From a checkpoint of a small model that predicts nearness at each pixel.
Model: 5.4M parameters, 48-pixel images, encoder arch shufflenet_v2, encoder norm batchnorm, encoder activation silu, encoder depths [3, 3, 3, 3], encoder widths [160, 320, 640, 1280], decoder norm batchnorm, decoder activation gelu, decoder widths [32, 64, 64, 64].
Data: trained on renderings of 100 made-up gadgets, each built of a few solids, in any pose, 48750 training examples.
Rows from block 4 of the decoder, named by matrix and row number. Rows with one number belong to one channel. Each number is 50 + 10 x the weight over the matrix's rms, rounded and kept within 0 to 99. All counts start at 0.
# convs0: first 3x3 conv (decoder.decb.0.1.convs.0.weight, 64x64x3x3), inputs 39-51, a 3x3 kernel for each
# convs1: second 3x3 conv (decoder.decb.0.1.convs.1.weight, 64x64x3x3, transposed), outputs 39-51, a 3x3 kernel for each
convs0.22:45 46 50 56 30 54 42 43 60 51 49 59 47 46 35 33 44 53 58 58 54 47 42 60 59 51 45 40 40 62 35 45 62 51 52 35 51 58 53 44 50 55 50 50 53 68 50 45 42 59 49 34 30 48 55 69 40 45 44 32 36 28 32 64 53 54 59 64 52 50 32 55 51 43 46 47 48 64 58 55 56 53 47 50 50 23 46 52 49 45 52 42 47 42 43 43 44 33 64 58 53 51 42 44 43 55 46 34 37 60 63 16 33 36 37 49 38
convs0.23:41 39 32 57 45 46 57 80 59 45 40 48 46 35 48 49 51 54 51 47 39 43 39 54 61 59 58 41 53 37 57 64 48 55 52 45 32 51 51 38 40 44 59 62 39 44 60 57 34 44 53 54 39 47 67 58 56 49 55 48 50 39 50 58 65 62 50 71 65 64 55 49 29 33 43 35 38 50 58 69 65 47 50 39 52 38 55 57 64 50 59 44 42 47 34 54 32 38 43 35 34 36 38 27 49 49 61 52 31 35 53 59 54 61 65 68 65
convs0.24:49 20 48 43 12 35 49 46 57 58 53 50 44 56 43 52 49 49 46 51 58 40 36 41 38 40 36 49 39 45 54 56 45 51 47 48 61 47 40 55 47 56 47 63 59 48 55 34 44 27 41 49 41 45 54 62 53 48 47 46 41 49 57 40 62 63 56 63 54 60 50 45 48 45 40 57 35 49 45 47 47 64 66 36 64 60 64 47 42 50 53 55 52 48 44 24 58 45 44 46 54 64 55 52 71 50 47 54 44 54 46 33 70 40 50 65 34
convs0.25:40 48 68 43 45 50 53 47 56 46 59 60 58 41 57 47 48 54 45 57 54 38 42 62 48 52 42 49 49 61 50 33 57 48 42 48 53 44 44 45 44 41 55 43 56 52 45 45 29 45 47 25 40 58 50 44 35 31 28 49 60 41 49 30 36 41 32 52 45 47 41 46 48 32 45 31 26 51 50 52 48 50 47 67 47 35 55 51 51 64 51 66 56 61 43 52 62 48 56 65 43 40 53 59 40 66 56 58 32 42 28 37 67 44 58 36 46
convs0.26:46 53 52 47 56 51 50 54 50 36 37 50 39 60 47 46 56 34 56 45 49 65 43 46 57 51 59 36 54 44 45 46 53 49 32 62 39 42 51 44 41 46 39 46 61 46 49 52 45 56 67 61 53 50 38 41 43 52 56 47 43 50 71 47 52 29 41 15 41 34 36 48 72 64 49 60 49 36 49 42 53 54 38 57 52 53 51 52 54 54 62 66 49 37 42 72 51 54 58 60 52 43 64 63 38 60 51 51 56 45 32 37 29 32 51 51 41
convs0.27:57 60 23 57 70 25 43 39 13 46 40 41 33 50 35 52 48 47 45 53 63 44 33 46 37 47 52 47 46 47 52 58 53 59 55 43 36 59 43 47 34 19 56 51 47 33 43 58 39 22 56 57 51 41 44 49 64 60 51 49 57 67 34 44 70 58 59 52 41 59 47 47 49 49 59 43 50 56 51 48 66 64 47 55 54 74 37 56 63 38 40 65 55 46 31 58 68 51 28 50 53 47 57 51 40 49 33 52 47 48 46 71 38 49 47 57 58
convs0.28:39 54 45 53 60 49 42 51 50 46 71 61 35 41 63 42 54 54 34 37 53 44 54 35 40 58 55 48 59 44 54 50 37 43 47 45 32 53 59 40 68 58 45 55 48 50 63 46 47 34 39 43 44 30 57 54 59 53 57 55 31 49 36 51 71 53 42 65 62 43 51 56 43 42 43 40 31 38 39 51 53 38 40 43 50 50 61 49 45 47 42 45 48 32 38 27 30 42 43 50 50 54 41 50 35 37 30 52 57 34 44 55 56 61 53 47 42
convs0.29:52 48 39 49 54 50 45 59 58 57 37 57 49 45 66 54 47 63 37 49 51 44 62 29 40 52 50 38 48 43 45 50 39 38 63 49 52 47 66 23 45 64 59 47 60 49 48 32 58 55 36 69 29 32 38 62 43 65 64 42 51 44 51 48 42 49 45 35 51 54 60 69 53 50 61 58 36 40 42 44 48 53 40 49 45 55 53 41 46 47 76 69 60 31 61 28 55 49 29 42 47 50 49 58 49 48 34 53 43 57 53 53 54 58 47 56 44
convs0.30:64 39 36 58 51 36 43 43 75 31 54 41 52 66 44 47 28 50 65 54 60 52 51 42 66 53 28 56 63 47 39 44 41 55 52 54 46 72 31 67 34 54 57 48 63 41 54 53 56 57 50 48 43 59 55 58 43 53 40 51 49 25 58 61 41 37 59 63 43 64 67 40 56 42 43 31 72 31 54 68 38 50 45 39 34 41 41 69 56 50 67 53 68 60 84 48 62 51 30 40 37 31 56 45 47 55 61 51 32 51 59 31 29 54 44 43 63
convs0.31:67 56 47 62 63 32 63 34 38 37 44 48 59 58 49 50 66 47 57 69 57 67 56 53 45 48 49 54 55 59 46 52 51 48 47 51 56 54 38 59 44 44 47 41 31 56 56 57 58 42 59 43 42 60 48 42 61 53 63 68 55 64 58 44 50 48 56 59 41 48 47 45 41 49 50 42 39 29 34 37 43 39 43 41 49 57 42 33 51 33 18 43 33 37 42 52 36 30 45 31 43 33 42 28 32 43 39 30 49 58 51 41 50 35 55 49 35
convs0.32:49 46 69 49 51 60 30 47 47 48 61 48 45 54 36 49 44 49 55 48 45 64 34 48 35 38 51 49 51 58 49 40 51 48 49 50 50 48 28 39 34 43 40 50 43 54 69 56 57 43 56 44 45 60 54 52 52 48 33 57 43 41 45 60 56 44 42 51 33 64 42 61 47 67 47 24 62 46 35 55 57 51 53 41 41 53 39 26 48 46 55 59 62 68 46 53 40 54 41 63 47 64 11 53 61 30 45 65 55 56 57 63 45 65 63 54 53
convs0.33:48 28 54 53 47 47 44 56 53 33 43 33 49 43 61 53 60 60 51 33 47 40 29 50 38 63 67 54 46 45 48 68 41 58 58 46 32 54 42 34 48 67 39 40 48 61 70 40 48 37 27 49 39 57 42 36 51 42 55 47 45 61 71 36 41 45 47 49 38 65 34 54 45 37 53 44 47 34 41 40 36 64 39 49 59 33 54 55 42 54 51 45 69 66 20 49 48 42 62 53 52 53 59 28 40 49 35 45 39 57 60 27 36 65 59 47 62
convs0.34:56 57 61 34 36 45 65 45 39 53 52 44 44 37 52 42 47 49 54 54 45 60 52 51 49 60 51 45 48 49 46 35 47 53 39 50 51 27 24 38 46 40 43 39 44 32 44 52 45 62 62 41 48 49 48 49 62 63 45 60 45 54 46 50 62 53 44 60 41 41 38 40 37 42 62 44 51 70 46 57 54 35 47 54 40 31 68 52 47 61 43 60 52 48 60 49 33 42 43 43 49 44 56 42 59 61 48 61 42 45 30 55 55 38 56 50 62
convs0.35:54 53 44 51 56 42 40 45 44 43 41 46 59 47 46 56 51 54 35 41 52 54 56 52 69 56 45 50 38 50 37 46 40 45 55 55 56 34 36 46 52 52 67 56 50 43 54 56 48 34 58 48 44 42 48 75 59 66 52 42 58 48 74 46 59 66 55 47 62 45 60 57 39 54 39 74 52 34 67 52 44 49 60 38 73 41 34 55 57 55 32 50 61 43 67 61 47 48 38 42 42 38 38 65 51 55 56 37 40 25 30 61 44 23 44 42 54
convs0.36:62 54 49 38 49 50 55 64 62 62 51 50 42 57 44 37 64 57 54 38 55 38 37 56 53 51 48 43 43 48 39 50 39 59 35 53 42 35 45 48 66 44 43 50 45 56 37 50 51 42 49 39 33 34 42 61 51 39 57 47 34 45 55 33 61 46 55 41 41 51 61 36 56 53 61 43 35 71 44 68 53 47 58 55 46 43 43 61 49 40 66 71 52 48 59 69 59 42 43 43 67 51 52 45 45 26 47 53 39 62 39 60 45 75 38 56 56
convs0.37:42 13 38 35 07 35 27 44 51 53 49 60 48 55 57 56 49 57 44 53 44 52 25 61 46 45 58 51 58 55 42 50 42 47 36 54 51 42 47 49 43 55 63 61 53 49 44 47 49 49 39 49 55 53 45 48 40 47 56 45 53 39 27 48 54 53 53 50 52 48 49 60 61 64 55 55 53 52 58 52 45 58 58 53 53 46 38 57 56 51 57 53 65 45 40 35 47 37 35 47 55 53 49 29 46 56 56 54 55 70 66 64 70 65 60 48 49
convs0.38:67 63 43 37 57 55 32 19 49 60 48 28 49 49 47 42 61 35 58 68 64 40 58 51 43 48 47 61 61 42 47 71 55 39 45 57 55 50 60 46 69 48 20 44 45 66 51 44 43 71 44 63 47 42 52 58 34 70 61 43 58 58 66 61 71 62 43 46 44 32 41 50 46 67 59 34 59 61 36 51 39 52 50 57 43 41 61 44 53 56 39 50 50 25 44 54 42 38 38 59 56 55 43 46 41 55 58 48 42 57 48 46 54 52 61 67 46
convs0.39:59 54 75 52 38 40 54 45 44 50 48 30 71 69 49 56 44 37 51 64 49 32 37 32 51 37 40 55 40 60 41 53 49 68 39 53 58 42 61 70 48 46 51 48 45 57 67 53 52 54 37 43 57 45 54 64 44 51 48 36 60 50 30 37 42 55 65 54 49 55 44 61 57 47 53 52 45 20 42 29 22 47 60 51 38 54 55 54 53 42 49 72 49 78 56 50 51 41 45 56 44 34 55 46 35 54 44 36 49 51 41 61 63 46 46 33 36
convs0.40:39 43 45 55 43 42 45 37 43 50 63 48 48 54 55 51 49 43 43 57 55 52 37 43 34 39 49 53 49 62 51 39 51 45 64 61 63 54 64 38 40 48 36 47 52 40 55 55 55 45 49 62 60 51 45 57 52 45 43 53 70 40 49 36 46 37 33 47 47 46 48 44 51 56 65 44 30 29 30 29 44 36 38 38 26 47 33 40 41 44 48 34 44 37 31 45 35 36 40 54 35 48 53 43 38 33 40 44 31 38 46 30 40 40 43 38 63
convs0.41:43 40 55 52 40 57 46 20 44 57 50 40 57 47 47 46 53 45 44 33 39 40 41 43 36 56 38 51 46 43 37 54 62 45 54 50 54 61 46 53 36 43 48 53 59 65 40 47 52 57 58 39 43 41 52 42 43 43 61 51 40 42 64 52 35 52 65 43 53 56 47 63 49 49 56 42 44 52 53 48 55 50 40 54 50 52 57 61 51 34 59 64 56 37 66 62 53 50 70 50 46 68 57 33 45 48 34 49 43 46 39 60 56 33 50 71 42
convs0.42:59 47 48 51 49 43 45 52 55 57 51 43 42 47 45 47 45 51 46 48 59 42 64 50 54 38 36 51 49 46 49 48 43 55 63 56 61 76 40 46 48 60 34 57 50 57 44 65 38 34 51 43 68 45 57 63 45 57 60 44 35 55 63 57 53 50 43 47 49 56 51 48 45 50 57 61 57 54 36 44 56 50 50 48 63 59 46 31 55 71 71 55 62 41 32 64 57 66 30 44 54 42 53 63 32 37 50 40 48 61 50 37 40 54 56 68 42
convs0.43:62 43 49 41 39 42 44 60 45 61 68 47 46 63 55 45 55 51 66 49 47 67 68 61 58 50 51 53 33 53 50 39 52 53 42 41 45 59 54 45 39 64 50 65 46 43 54 50 46 42 59 42 53 54 50 43 56 66 62 50 56 51 55 34 35 51 41 31 38 49 43 44 69 56 54 56 45 50 35 49 54 64 51 51 50 36 57 47 57 36 59 44 53 38 66 45 55 38 58 66 59 58 64 52 51 35 46 36 55 33 35 70 36 33 56 63 42
convs0.44:52 56 51 55 57 50 57 47 53 37 56 54 44 63 42 55 52 37 41 48 47 53 58 51 53 59 67 63 53 53 53 50 57 57 61 48 47 85 52 48 78 34 47 49 30 36 51 22 54 68 57 45 53 28 52 53 33 50 59 54 55 70 48 45 54 52 41 68 65 50 48 54 46 55 43 45 64 60 53 57 73 44 58 55 37 46 59 61 66 46 27 41 50 57 72 57 59 52 48 47 43 37 38 63 45 43 43 41 42 57 39 51 61 41 61 52 56
convs0.45:47 41 50 46 52 56 40 32 46 54 47 38 63 58 53 46 44 42 37 40 52 49 57 40 57 49 43 58 36 33 34 50 52 37 35 27 84 54 53 50 66 46 57 60 32 47 44 51 42 47 31 54 42 61 41 42 38 69 34 61 41 37 52 50 50 51 33 43 33 35 61 33 43 37 49 52 47 47 51 35 52 45 42 28 60 55 58 39 47 38 71 29 70 70 46 53 56 46 51 52 37 47 75 42 41 58 50 47 45 60 46 63 41 57 47 63 48
convs0.46:48 56 48 57 52 60 49 61 53 65 52 49 45 54 48 42 62 48 47 66 48 53 45 53 57 61 51 55 65 61 59 51 49 45 46 70 61 40 37 68 61 57 69 56 59 41 45 45 53 48 50 43 43 50 61 54 49 68 45 43 52 53 45 45 36 46 51 35 45 38 51 50 53 46 37 65 52 53 52 43 54 56 65 50 53 54 44 48 65 66 55 50 44 57 48 27 40 58 49 63 56 49 77 66 61 64 83 60 54 52 52 48 49 48 50 45 53
convs0.47:44 32 53 64 44 46 52 49 38 54 62 57 58 50 50 50 63 38 49 48 61 43 49 51 43 45 46 47 57 43 46 48 46 53 34 57 75 43 46 69 63 36 49 50 57 42 41 40 47 45 63 59 35 47 47 44 54 65 52 60 46 50 38 43 41 60 38 33 51 44 50 51 48 43 63 42 44 64 40 22 55 59 71 35 69 53 41 53 48 41 54 56 35 72 27 40 51 57 45 48 41 58 49 44 43 31 41 47 47 26 44 30 52 55 45 47 39
convs0.48:26 23 48 30 42 50 55 60 40 52 47 42 54 51 51 45 48 56 45 62 52 47 65 48 25 40 30 49 52 47 38 62 44 42 51 40 38 27 60 37 49 53 34 41 56 54 46 53 34 45 43 38 47 62 64 51 36 58 62 31 49 48 45 63 40 46 58 47 54 62 53 39 46 43 52 53 59 58 50 30 41 58 45 49 43 51 50 43 58 44 54 47 50 47 45 53 50 44 36 63 75 46 68 56 52 59 57 40 51 54 46 34 49 57 40 40 34
convs0.49:56 64 43 35 37 63 46 29 43 47 66 61 52 52 53 36 37 53 47 37 50 31 32 45 62 48 48 47 60 53 36 33 64 43 52 51 46 41 60 40 37 60 50 39 43 52 41 53 38 43 48 37 57 49 53 48 45 43 49 50 72 40 41 63 57 66 64 46 48 51 37 41 38 57 56 34 54 54 56 51 56 49 40 55 46 28 55 65 43 53 42 50 36 50 37 39 49 32 42 58 45 32 77 63 23 72 49 44 36 38 72 50 53 47 49 51 45
convs0.50:56 59 44 50 44 50 39 41 49 42 58 46 57 39 41 59 42 44 61 48 43 31 51 47 47 51 58 55 53 77 59 49 32 41 50 37 38 53 37 39 73 55 56 55 57 35 44 26 46 67 64 55 56 65 46 63 48 64 51 49 64 34 59 43 59 48 34 33 50 46 48 72 52 61 35 50 55 62 48 48 50 63 74 53 55 52 54 39 55 38 74 49 38 64 46 60 63 53 49 28 41 65 39 59 53 42 60 36 35 41 61 65 76 50 55 48 56
convs1.22:40 51 51 54 63 63 61 52 57 52 58 61 54 55 50 52 33 51 50 42 47 38 51 40 37 46 61 50 47 34 62 49 54 41 60 60 50 48 47 45 44 53 42 36 48 49 52 51 54 56 53 57 43 52 62 40 54 37 36 54 56 27 47 38 64 54 38 42 39 49 37 36 53 54 51 44 54 38 68 50 54 38 32 52 43 52 49 50 68 48 45 48 59 55 40 49 57 40 46 39 36 58 47 46 54 42 46 51 57 51 53 58 46 45 46 55 50
convs1.23:40 43 52 53 49 44 53 55 63 62 36 48 58 56 74 52 48 59 37 45 41 39 57 49 42 49 59 71 55 37 58 40 43 56 56 60 52 65 52 78 64 55 59 46 55 75 67 43 43 48 40 51 64 55 42 30 54 44 53 55 52 55 56 60 63 52 37 38 45 32 50 62 47 34 48 61 49 40 49 60 65 54 67 60 42 49 46 43 43 38 48 59 47 36 57 46 47 38 40 43 47 46 59 48 39 52 49 53 47 50 60 32 54 51 38 55 52
convs1.24:50 54 51 48 43 52 40 52 57 48 64 62 36 54 48 44 29 35 55 60 69 77 69 67 53 50 51 56 58 75 57 53 60 52 58 61 43 51 67 54 48 53 61 60 51 28 31 40 46 51 43 45 61 44 43 60 48 36 61 62 49 45 41 56 57 54 55 73 55 46 45 50 47 47 63 53 44 57 52 49 59 45 45 58 26 41 57 54 38 49 38 41 55 51 51 53 60 29 54 33 53 53 41 61 42 39 47 56 61 41 34 40 41 45 47 46 62
convs1.25:51 47 52 57 37 41 53 70 42 49 41 52 34 48 53 40 62 53 42 45 48 53 51 56 55 34 35 59 41 57 59 48 45 62 68 48 46 42 32 67 60 46 52 62 53 53 72 67 63 41 69 52 57 46 49 44 43 51 51 72 50 66 61 36 62 73 45 51 57 55 67 37 56 55 54 42 65 55 35 48 55 31 57 44 68 58 42 37 56 60 53 55 64 32 58 50 32 57 44 46 48 45 61 45 27 44 56 36 33 53 56 41 38 57 43 32 39
convs1.26:67 33 45 50 45 59 61 43 60 51 57 47 65 51 50 32 41 35 31 38 36 34 39 37 57 73 56 54 54 63 64 48 65 48 53 35 48 75 48 57 54 45 58 35 46 67 34 49 40 29 46 47 47 44 35 40 50 49 44 44 51 38 32 52 50 68 49 62 49 50 55 56 51 46 56 41 51 52 51 42 65 40 60 52 58 43 66 40 44 60 67 38 55 41 58 58 31 51 61 57 46 58 58 57 54 51 43 46 38 48 53 50 58 25 58 35 38
convs1.27:65 60 60 60 59 60 56 39 47 65 52 57 57 46 36 50 49 56 44 55 49 56 55 38 48 62 36 41 55 54 51 41 21 38 44 44 47 39 50 58 50 45 54 44 51 41 57 70 62 67 62 50 54 60 50 50 46 46 67 52 56 49 50 43 54 38 40 45 47 52 56 36 66 51 55 65 41 52 64 61 69 50 28 51 50 50 50 41 57 34 36 27 36 41 46 51 37 49 46 25 50 69 33 41 33 57 28 70 60 57 37 55 55 38 48 51 62
convs1.28:70 58 47 57 39 53 46 34 61 57 37 40 36 36 44 44 36 43 33 35 46 34 52 38 44 63 67 49 48 41 53 43 49 53 51 48 52 67 66 56 40 41 49 39 46 52 61 48 37 29 54 73 52 60 45 49 42 47 59 47 43 66 45 57 56 51 38 57 36 54 43 34 45 44 47 54 47 57 46 65 51 49 49 58 34 48 44 49 46 34 59 44 48 51 30 40 61 64 60 52 72 41 51 43 28 63 45 43 53 52 52 29 61 37 49 56 37
convs1.29:49 38 48 51 59 61 63 41 50 39 39 42 40 52 47 43 50 48 48 46 71 40 40 62 58 53 52 58 47 57 49 48 47 53 59 44 38 46 46 48 49 54 47 43 29 72 35 38 54 40 56 65 48 53 52 43 42 35 50 32 62 47 59 36 46 50 62 53 42 34 38 32 52 40 55 48 48 46 49 46 40 48 30 52 50 45 56 54 53 43 49 56 38 60 48 46 58 52 63 47 53 53 38 48 43 45 57 49 52 56 49 49 57 45 64 54 55
convs1.30:34 61 42 38 55 57 79 58 48 37 37 44 44 68 50 40 52 54 69 47 24 64 53 55 42 61 45 47 39 46 55 30 48 54 50 32 67 35 48 65 54 50 62 53 61 39 57 43 51 36 51 52 57 51 47 40 60 32 59 66 45 42 40 56 59 57 62 32 60 45 50 28 49 47 57 55 35 50 53 67 41 46 42 67 64 34 69 66 52 58 52 52 74 66 37 72 62 68 43 32 59 55 50 73 42 47 52 67 30 55 50 47 49 62 57 54 38
convs1.31:56 49 42 53 36 45 41 57 50 58 44 51 64 60 49 76 74 62 45 63 46 50 43 46 45 43 25 39 34 43 53 52 41 52 55 55 51 46 68 53 44 57 48 53 65 47 69 60 61 49 53 63 54 43 34 33 45 47 42 59 67 66 51 52 53 62 60 57 43 42 76 62 41 50 33 59 45 42 48 58 36 67 53 52 59 32 58 35 48 54 59 58 45 59 56 56 37 50 64 52 42 46 61 38 45 58 33 38 49 53 56 32 50 54 40 54 57
convs1.32:58 48 53 46 37 52 57 44 65 52 38 35 46 39 44 51 56 53 42 54 63 33 42 49 48 59 40 58 47 46 39 66 37 51 44 48 66 62 42 46 59 34 52 52 52 62 73 59 54 56 50 50 50 55 54 64 54 55 57 41 57 47 58 47 50 35 56 41 50 39 33 44 56 54 65 55 40 67 52 47 52 57 53 48 55 46 33 36 46 51 46 50 59 57 47 48 69 58 40 55 39 51 59 58 68 52 56 42 42 48 59 52 43 51 36 66 65
convs1.33:59 76 50 69 48 50 61 57 28 43 54 39 38 42 44 46 35 43 42 56 62 51 50 61 42 58 57 57 59 57 48 61 59 50 57 40 65 55 53 55 51 44 55 47 52 32 60 50 60 56 41 66 50 40 41 63 49 48 52 53 72 42 72 50 58 60 53 55 53 35 55 50 55 59 81 49 44 64 36 52 78 48 57 57 43 34 35 48 57 43 44 37 52 63 45 28 55 59 55 62 59 38 61 57 54 57 66 52 50 42 53 49 36 50 59 56 58
convs1.34:46 42 52 67 34 35 41 69 45 57 63 51 55 47 59 48 50 47 23 32 65 26 73 60 40 41 67 54 49 54 55 54 65 49 54 47 50 25 36 61 49 37 59 55 49 62 73 49 61 61 65 56 61 49 39 37 44 40 36 36 41 52 71 33 37 54 33 28 56 38 54 51 59 52 57 53 42 37 50 30 50 48 61 51 54 49 36 51 52 43 63 54 51 52 58 59 42 48 69 61 51 51 71 65 45 42 47 43 36 55 77 47 79 67 60 47 74
convs1.35:49 52 33 57 27 16 48 44 55 68 48 65 57 50 49 61 62 83 61 52 49 61 44 52 51 61 33 48 31 55 43 54 40 46 54 51 48 50 53 37 49 50 64 71 48 52 60 65 40 52 54 40 46 36 44 44 48 57 55 42 41 29 52 54 51 52 44 49 49 41 38 71 58 65 38 57 62 39 57 52 48 71 53 52 54 44 44 54 44 55 63 63 51 63 67 58 49 48 62 44 48 62 50 46 65 58 54 53 82 60 65 73 57 45 60 52 57
convs1.36:50 47 51 49 62 73 51 57 43 62 49 38 49 45 41 63 48 44 39 28 32 45 52 51 49 42 53 43 48 44 57 49 48 60 61 63 53 49 47 63 59 39 52 58 44 55 64 58 50 30 49 53 82 31 60 47 47 37 39 34 53 59 54 43 35 38 39 25 32 54 46 34 58 46 49 46 57 53 57 66 38 62 71 60 44 52 66 42 56 53 59 63 54 40 43 43 38 60 49 48 66 44 74 58 52 64 56 57 47 47 48 50 74 46 59 33 44
convs1.37:58 82 53 52 51 58 52 68 51 52 62 57 40 52 58 42 54 49 64 59 43 59 61 44 59 42 34 52 61 70 33 53 48 38 43 60 30 46 62 24 45 43 44 40 61 31 20 37 47 54 51 44 66 58 57 61 49 52 45 52 41 44 56 44 53 43 52 51 38 55 59 58 41 43 57 41 48 54 48 51 47 45 44 58 43 51 54 67 65 70 45 47 57 55 52 38 46 43 49 42 30 43 35 48 36 47 51 53 70 56 51 66 54 44 56 49 62
convs1.38:54 53 56 61 41 49 57 56 58 69 51 55 58 42 50 39 73 47 31 54 53 50 61 63 50 57 47 64 46 52 68 40 58 51 53 46 52 49 30 60 49 43 67 55 50 41 48 52 43 31 47 52 50 38 41 41 45 50 58 46 54 42 58 62 57 34 66 52 38 53 60 47 48 51 49 37 53 38 41 51 50 42 44 52 45 28 52 50 56 57 59 35 53 59 50 46 55 63 54 56 54 55 29 50 47 41 50 46 48 52 56 38 63 50 49 50 47
convs1.39:40 36 45 37 41 52 43 58 56 42 52 54 51 47 43 53 57 52 49 62 47 47 56 56 53 47 64 43 37 44 46 45 53 67 60 55 39 40 53 31 51 33 41 55 64 66 48 32 60 64 50 46 39 36 50 42 39 67 33 48 51 46 58 55 41 60 49 60 58 52 60 66 58 56 54 52 53 45 51 50 51 34 36 41 41 40 51 60 52 53 47 43 55 38 58 34 51 58 60 46 59 34 50 57 48 61 65 42 54 58 54 48 38 58 59 48 37
convs1.40:54 50 40 49 49 55 69 48 63 51 37 51 49 52 58 75 67 61 34 44 47 47 54 51 31 50 63 65 35 21 69 57 58 57 64 58 50 48 51 61 36 49 54 44 54 55 56 67 64 57 63 39 56 57 46 66 44 49 69 57 60 76 67 61 51 51 47 40 74 42 47 53 46 42 67 44 56 55 46 51 45 53 56 50 55 51 53 54 45 44 39 45 63 50 31 37 53 42 26 48 49 53 53 52 57 37 41 42 37 41 54 32 44 57 30 40 49
convs1.41:47 69 45 36 52 36 64 56 48 50 51 57 50 65 60 46 59 47 58 41 37 71 48 32 67 52 37 54 42 48 50 31 47 56 32 44 57 24 44 40 24 44 38 41 43 47 60 62 62 55 55 59 49 52 46 39 53 34 47 43 30 50 45 57 58 32 60 41 47 55 49 44 38 50 38 47 40 31 27 54 39 62 48 57 52 41 51 58 48 45 43 49 55 47 55 50 55 54 36 36 51 51 61 55 40 62 56 49 68 51 61 65 42 42 62 36 50
convs1.42:65 53 51 52 49 59 49 61 42 45 48 67 64 61 51 54 45 45 53 87 68 56 39 63 57 66 45 63 51 36 62 56 59 37 43 52 37 44 22 35 40 54 59 45 35 62 44 41 37 50 58 61 45 29 58 49 41 51 54 54 35 53 50 61 54 66 61 79 60 51 43 44 44 56 51 55 38 67 67 43 52 53 43 43 29 58 44 51 46 45 45 69 41 36 53 48 43 37 28 46 49 42 65 43 48 54 40 54 42 57 51 62 65 58 35 38 32
convs1.43:57 64 70 56 34 54 57 58 71 44 45 49 52 61 56 54 40 62 50 51 51 46 40 41 43 50 46 45 49 47 59 56 48 34 36 52 48 48 43 39 41 42 53 46 67 39 43 46 46 72 56 54 34 52 53 45 38 45 34 56 54 65 65 58 62 65 47 55 57 52 54 47 40 59 60 39 51 44 41 38 68 54 28 50 50 57 49 38 46 46 53 37 47 61 44 40 50 36 58 36 35 47 42 51 52 49 33 34 45 54 52 66 47 48 53 44 30
convs1.44:36 44 48 48 64 55 45 64 54 57 49 60 63 62 75 37 58 42 43 63 48 47 39 46 43 41 60 54 65 37 38 60 59 40 50 59 46 44 50 65 60 56 46 50 49 52 33 40 31 33 55 48 45 44 49 47 55 40 52 51 45 66 37 49 60 53 36 39 50 46 51 51 42 37 34 47 47 44 65 75 57 35 62 50 47 81 62 48 70 60 57 35 40 53 56 45 39 52 49 58 56 64 53 38 54 46 55 52 54 53 32 53 58 40 51 56 29
convs1.45:43 46 48 31 56 49 47 50 45 33 56 42 58 56 47 49 67 45 52 40 48 42 55 45 60 38 38 43 40 46 56 57 57 38 55 49 53 53 58 53 34 45 60 54 53 53 40 59 52 40 49 57 48 48 58 65 63 31 39 33 47 51 44 55 60 58 62 47 45 43 51 55 57 65 54 58 49 52 60 60 58 42 52 41 41 60 68 39 58 58 45 42 50 45 51 26 45 50 44 53 40 51 57 53 55 53 40 51 43 49 49 40 69 47 56 48 56
convs1.46:63 47 47 36 35 37 60 57 53 55 51 61 44 56 57 53 46 41 32 24 29 32 57 46 39 36 39 55 45 25 48 51 59 49 48 47 46 34 53 41 59 37 54 65 49 64 51 47 55 45 57 61 60 65 56 47 52 50 60 65 52 67 50 51 54 65 51 61 56 58 65 61 43 47 66 44 44 45 49 49 50 59 52 48 32 48 39 48 28 36 39 56 39 43 46 51 49 27 54 57 48 59 63 26 45 38 34 38 46 46 57 44 58 53 45 40 48
convs1.47:63 27 62 28 58 51 46 41 72 52 53 56 46 67 56 66 62 75 56 43 34 55 47 30 69 58 41 31 59 44 62 44 40 45 46 47 49 50 46 71 59 65 57 37 39 71 72 55 68 34 52 38 44 47 47 51 52 44 65 44 44 49 56 70 57 67 26 69 50 44 55 46 71 60 49 57 57 80 46 54 39 67 43 59 50 73 70 66 38 48 45 39 53 67 32 51 58 54 41 46 57 52 46 35 50 52 53 41 49 47 41 48 50 44 54 60 48
convs1.48:55 64 52 43 41 62 42 59 52 43 39 44 32 39 46 27 44 47 43 45 64 48 62 65 49 69 73 57 39 57 57 50 51 61 58 43 50 43 64 41 32 50 63 42 43 53 45 34 40 30 30 47 57 43 61 58 48 61 38 42 57 42 42 32 47 71 44 60 43 45 50 43 58 52 70 20 33 31 44 56 52 67 32 63 66 29 61 48 45 42 55 47 63 45 48 65 49 52 74 39 39 42 55 52 52 46 51 58 51 49 50 56 55 44 54 48 52
convs1.49:32 45 52 47 61 32 41 64 59 47 45 41 66 54 58 69 66 55 33 49 56 35 70 64 56 52 57 34 55 47 53 47 49 60 35 54 26 35 38 70 63 39 58 44 51 49 50 57 57 40 57 49 64 55 53 38 40 61 47 68 45 65 63 43 54 45 47 25 52 45 37 66 44 68 43 48 54 47 39 30 55 34 57 38 45 50 46 49 25 58 46 36 31 28 54 50 35 29 41 44 55 47 35 47 44 38 50 52 38 56 69 44 46 43 75 31 22
convs1.50:44 57 69 56 47 40 46 49 46 52 71 39 36 56 45 56 50 61 48 38 48 53 46 57 53 49 47 31 49 52 43 61 38 38 54 53 46 56 44 51 70 56 66 49 47 24 50 49 44 57 66 37 43 43 55 58 51 39 41 29 47 44 55 60 32 45 53 53 61 63 38 45 61 55 46 47 60 65 65 45 42 48 38 46 36 59 60 49 44 52 45 56 51 53 54 66 61 48 63 63 51 49 58 42 36 46 62 54 40 29 72 61 60 39 56 34 46